From a checkpoint of a small contrastive image-text model.
Model: 64-pixel images, encoder arch mobilenet_v2, encoder depths [3, 3, 3], text encoder width 128, text encoder activation swiglu.
Training: muon at rate 0.0042, 7600 steps, batches of 256.
Data: trained on larger renderings of crowded toy scenes, 22605 training examples.
Rows from block 3 of the image encoder of a small contrastive image-text model, named by matrix and row number. Rows with one number belong to one channel. Each number is 128 + 24 x the weight over its row's rms, rounded and kept within 0 to 255. All counts start at 0.
After each channel's rows are labels from the 100 images, of 14848, where the channel reaches its highest value: "responds to" is what is common among them. Only what is clearly more common there than usual is listed. The data: larger renderings of crowded toy scenes. In brackets: how many of the 100.
# convs0: expand pointwise conv (encoder.blocks.3.convs.0.weight, 96x24x1x1, standardized in use), inputs 0-23
# convs1: depthwise 3x3 conv, stride 2 (encoder.blocks.3.convs.1.weight, 96x1x3x3, trained with AdamW), a 3x3 kernel
# convs2: project pointwise conv (encoder.blocks.3.convs.2.weight, 48x96x1x1, standardized in use, transposed), outputs 0-47

convs0.60 [124 129  89 165 120 193 155 134  77 120 115 124 104 119 155 126 124 113 132 110 111 149 144 130]
convs1.60 [131 141 147 139 168 165 141 157 153]
convs2.60 [198 127 119 112 132 118 188 120 153 173  97 151 128 117 104  99 145 107 133 116 132 152 114 115 133 123 139 150  86 119 181 117 133 161 155 106 112 103 112 132 106  90 131 118 127 126 134 138]
responds to: purple object (58)

convs0.20 [133 119 145 119 142  95 127 106 101 153 108 116 153 158 154 118 183 153 125  91  84 113 145 126]
convs1.20 [122 116 153 107 107 159 101  93 153]
convs2.20 [131 157 156 143 100 115  96 133 151 126 124  75 139  78 121 134 121 125 165 122 105 108  97 108 102 131  99 141 116  88 123 131 145 100 131 128 184 146  81 153 154 122 152 107 162 120 122 128]
responds to: ladder (39)

convs0.10 [101 115 174 124 156 136 125 122 167 178 119 140 130 108 122  97 106 139 118 100 145 155  94 104]
convs1.10 [128 115 110 152 164 125 133 173 156]
convs2.10 [ 89 120 114 119 148 144  92 125 125  91 120 174 122  98 140 113 111  89 120 108  97 118 120  90 136 140 163  83 148 115 140  88 145 150 127 123  91 176 112 108 115 112 118 123 121 130 147  80]
responds to: its colour: blue (32)

convs0.25 [179 119 107 132 112 105 168  73 104 116 149 145  94 136 141 151 142 151 149 107 126 117 139 125]
convs1.25 [107 122 130  92  93 111 121 103  92]
convs2.25 [125 113 161 100 114  97 139 126  92 139 169 129 114 128 106 108 186 124  92 100 123 144 143  93 125 122 129 179 104 131 102 190 132 141 131 158 134 137 143 121 131 164 152 120 124 159 149 147]
responds to: count: two (63)

convs0.67 [136 133 176  47 162 140 132  99 131 134 121 107 140 153 142 138 129 130 125 133 101 141 140 115]
convs1.67 [131 150 151 148 156 169 142 160 135]
convs2.67 [ 89 151 108 147 167 142 112 147 129  94 134 142 139 165 105 113 131 121 110 126 126  87 167  76 116  96 103 125 125 101 175 122 119 129 140 111 157 133 167 148 120  93 144 140 121 130 128  76]
responds to: teal object (61); count: two (53); its colour: teal (34)

convs0.74 [102  91 130 145 157 104 121 116 115 166 120 124 153 116 113 106 144 140 164 147 117 131 181  87]
convs1.74 [145 168 151 142 166 157 129 133 143]
convs2.74 [127 129 124 135 126 154 107 153 124 137 103 149 142 130 131 110 148 127 141 135  96 135 100 129 143 164 122 121 147  75 136 114 158 157  86 100 100 118 132 110 132 148 186 120  66 131  75 149]
responds to: hammer (38)

convs0.33 [163 104 144 120 108  98 124  96 147  95 150  94  92 120 155 165 114 142 113 117 121 150 156 156]
convs1.33 [113 110 134  95  97 104 109  90 116]
convs2.33 [132 110 151  96  88  90 173 127  84 137  99 125 141 184  98 163 147 160 136 128 140 137  89 129 137 122 103 140 126 121 174 108 113 101 132 142 117 154 162 130 134 136 150 107  95 123 127 150]
responds to: count: two (54)

convs0.31 [132 115 120 153 111 100  81 142 115 132 129  92 128 141 128 127 154  92 149 183 118 139 172 141]
convs1.31 [120  93 157 110 108 114 100 119  91]
convs2.31 [127 116 105  90 156 158 150 115 137 112 151 120 122 182 136 129 162 140 106 111 112 105 135  95 165 135 136 129 145 170 117 144 157 144 136 109 146 125  89 128 151 109 122  78 165 124  75 140]
responds to: mushroom (32)

convs0.90 [142 154 125 148 122 136 106 114 143 144  98 144  83 117 137 153 113 105 162 110 112  99  91 179]
convs1.90 [141 160 149 134 131 133  96  85 103]
convs2.90 [136 150 137 104 113 168 170 133 144 101 139 112 130 143 121 136 121 142 113 137 161 119 119 166 149 129  75 136 118 122  92 118 154  96 147 121 185 175 103 159 106 143 158  91 105 131 112 111]
responds to: its colour: pink (25)

convs0.51 [127 152 125 169 145 115 119 113 104 132 128 115 161 121 119  99 155 102 161 163 117  91 172 100]
convs1.51 [133 113 150 147 170 163 141 159 131]
convs2.51 [133 123 140 165 132  93 151 151 158 148 121 112 124 122 154 111 121 123 156 164 141 136 162 142 115 107  93 144 132  92 155 115 143 157  97 108 136 150 148  93 146 164 143  92  80 125 120 183]
responds to: ladder (43); hammer (37)

convs0.16 [113  76 138 144  98 100 127 146 150 165  97 141 135 161 126 132 118 144  76 145 157 137 127 123]
convs1.16 [110 108 140 113 162  91 115  98 149]
convs2.16 [ 93  90 144 117 135 105 112 100 145 106 123  93 155 121 135 169 125 113 152 128 151 173 120 144 159 114 103 132 157 159  74 129 108 153 148 142 124 120 153 101 141 136 100 138 122 106 126 187]
responds to: flower (30)

convs0.57 [143 135 134 132 113 136 129 112 116 117 121 109 143 147 158 131 171 164 101 113  59 126 163 101]
convs1.57 [127 156 158 157 165 149 148 148 133]
convs2.57 [132 152 161 113 156 123 124 144 147 149 122  87 136 109 172 153 142 121 138  82 104  98 145 155 123 114 140 184 135 102  94 182 152 160 138 141 149 134 104 136 130  92 139 107 120 131 103 146]
responds to: ladder (31)

convs0.94 [117 118 146  90 142 157 101 129 143 146 104 115 125 164 142 115 159 160 120 103  76 112 161 109]
convs1.94 [125 144 106 102 168  97 121 156 107]
convs2.94 [124 125 141 112 149 115  96 160 112  84 122  82 128 127 156 102 112 155 169 121 128  95 128 134 120 116 146 153 124 112  96 128 152 113 157  93 162  97 131 131 189  93 141  97 131 139  94 119]
responds to: table (33); ladder (30)

convs0.27 [130 102 130 172  92 160 136 115 114 145 125 108 144 113 155  90 130 132 155  72 126 137 149 154]
convs1.27 [127 163 156 142 162 148 161 142 121]
convs2.27 [114 150 155  84 110 132 173 120 163 164 123 137 145 109  94 115 163 104 101 175 113  87 106 129  93 135 117  78 115 107 128 108  78 133 147 113 128 135 125 125 138  97 122 119 114 135 120 106]
responds to: red object (78); its colour: red (25)

convs0.65 [126 150 147 108  91 122 138 110 143 139 126 135 202 119 151 150 130  88 126 109 121  91 141 117]
convs1.65 [134 144 142 133 164 163 141 164 154]
convs2.65 [183  73 140 118 151  80  88 121 114 143  74 136 104 123 118 133 112 115 124 136 128 120 101 108 146 103 126 116 172 114 150 119 127 143 127 124 104 115  89 158 121 100 122 135 119 172 130 153]
responds to: yellow object (58)

convs0.2 [116 171 103 103 136 154 143 136 115  92 111 117 112 113 138 141 117 144 187 102 109 158 154 106]
convs1.2 [141 142 139 149 168 164 147 155 145]
convs2.2 [169  92 131  96 125 180 150 121 127 125 140 118 132 136 179 101 111 131 148 129 118 146 119 162 131 127 119  95 153 170  53 111 126 114 108 127 136 115 141 155 120 108  86 138 121 151 131 111]
responds to: purple object (58); count: two (45); its colour: purple (28)

convs0.44 [139 167 155 134 112 100 112 144 118 100 115  96 134 120 109  92 133 163 158 134 128 154 150  77]
convs1.44 [122  83  92 124 104 114 124 155 146]
convs2.44 [176 133 101  86 139 154 110 117 106 116 142 103 135 138 139 125 103 147 113 115 141 128 187 144  77  98 108 150 110 117 141 159  78  89 109 111 146 106  86 132 123 105 128 147 132 109 133 119]
responds to: bottle (40)

convs0.22 [145 155 110 107 125 106 112 124 148 178 116 108  72 166 164 122 155 104 108 116 126 129 129 135]
convs1.22 [151 135 120 148 162 143 136 172 155]
convs2.22 [ 80 123 126 132 120  93 153 125 141  86 143 148 118 129 181 146 134  98 129 116 132  68 122 142 142 166 123 130 131 145 169 145  71 157 113 161 132 122 122 131 104 147  97 137 147 118 152 142]
responds to: airplane (29)

convs0.4 [109 166 103 138 143 139 156 145 102 139 123 117 155 144 119  87 115 131 122 190 131 105  96 104]
convs1.4 [119 136 154 156 165 153 134 163 150]
convs2.4 [156 166 104  82 114 123 120 171  92 165 133 156  83  99 136 113 148 112 105 125 104 161 107 126 133 126 150 116 120 120 119 138 140 160  83 148 122 171 156 152 120 145 151 159 143 102 122 147]
responds to: umbrella (38); its colour: orange (30)

convs0.72 [ 87 109 105 135 138  94 151 113  95 113 128  98 159 107 133 159 143 122 110 140 127 151 175 160]
convs1.72 [150 157 140 158 163 154 139 145 150]
convs2.72 [144 144 130 171  98  92 149 119 117 143 141 127 133 117 135 153 145 152 109 105 126 172 116 138 100 167 108 123 143 114 102 126 161 128 125  72 150 111  80  69 143 139  95 124 138 156 144 131]
responds to: its colour: white (25)

convs0.73 [122 106 166 151 116 102 184 107 112 154 144 113 136 109 125 120 130 113  79 117 149 121 170 121]
convs1.73 [109 136 123  95 153 109  96 146  93]
convs2.73 [121 170 181 165 167 138 135 129 139 108 108  99 154 101 148 136 111 211 129 137 126 117 128 118 133 141  99 133 104 104 134 146 146 148 113 101 122 123 105 145 110 101 133 141 109 145  87 126]
responds to: light from behind the camera (50); ladder (36)

convs0.87 [122 130 128 212  96 119 149 128 120 153 131 123 124 139 161 102 115 108 132  91 126 107 140 132]
convs1.87 [128 133 147 145 163 161 134 165 156]
convs2.87 [ 98 139 157  96  87 140 139 138 145  86 117 154 116  83 110 135 142 115 113 150 118  83 155  92  92 123 130  97 133  98 141 125 113 140 131 123 134 110 149 117 109  91 105 117 130 119 111 196]
responds to: red object (61)

convs0.64 [150 134 186 143 158 108 131 127 113  92 135 156 117 110  98 115 155  97  96 117 102 110 124 153]
convs1.64 [117 109 112 134 169 158 110  94 109]
convs2.64 [109 119 141 105 134 110 140 105 138 126 141 110 120  97 139 170 117 127 105 121 104 136 134 153 151 131 123 123 135 147 159 134  75 148 127 175 147 156 101 166 114 139  43 148 133  94 132 120]
responds to: airplane (31)

convs0.32 [103 151 157 106 179 157 124 107  85 135 120 116  94 149 138 109 142 134 132  95  97 152 149 119]
convs1.32 [133 143 146 146 166 160 147 152 158]
convs2.32 [163 107 133 119 125  77 107 110 128  88 139 145 119 159 189  83 149 147 131 111 101  71  92 153 145 125  97 133 150 127 139 104 123 123  92 126 137 122 161 127 134 122 102 121 145 122 131 151]
responds to: blue object (70); its colour: blue (26)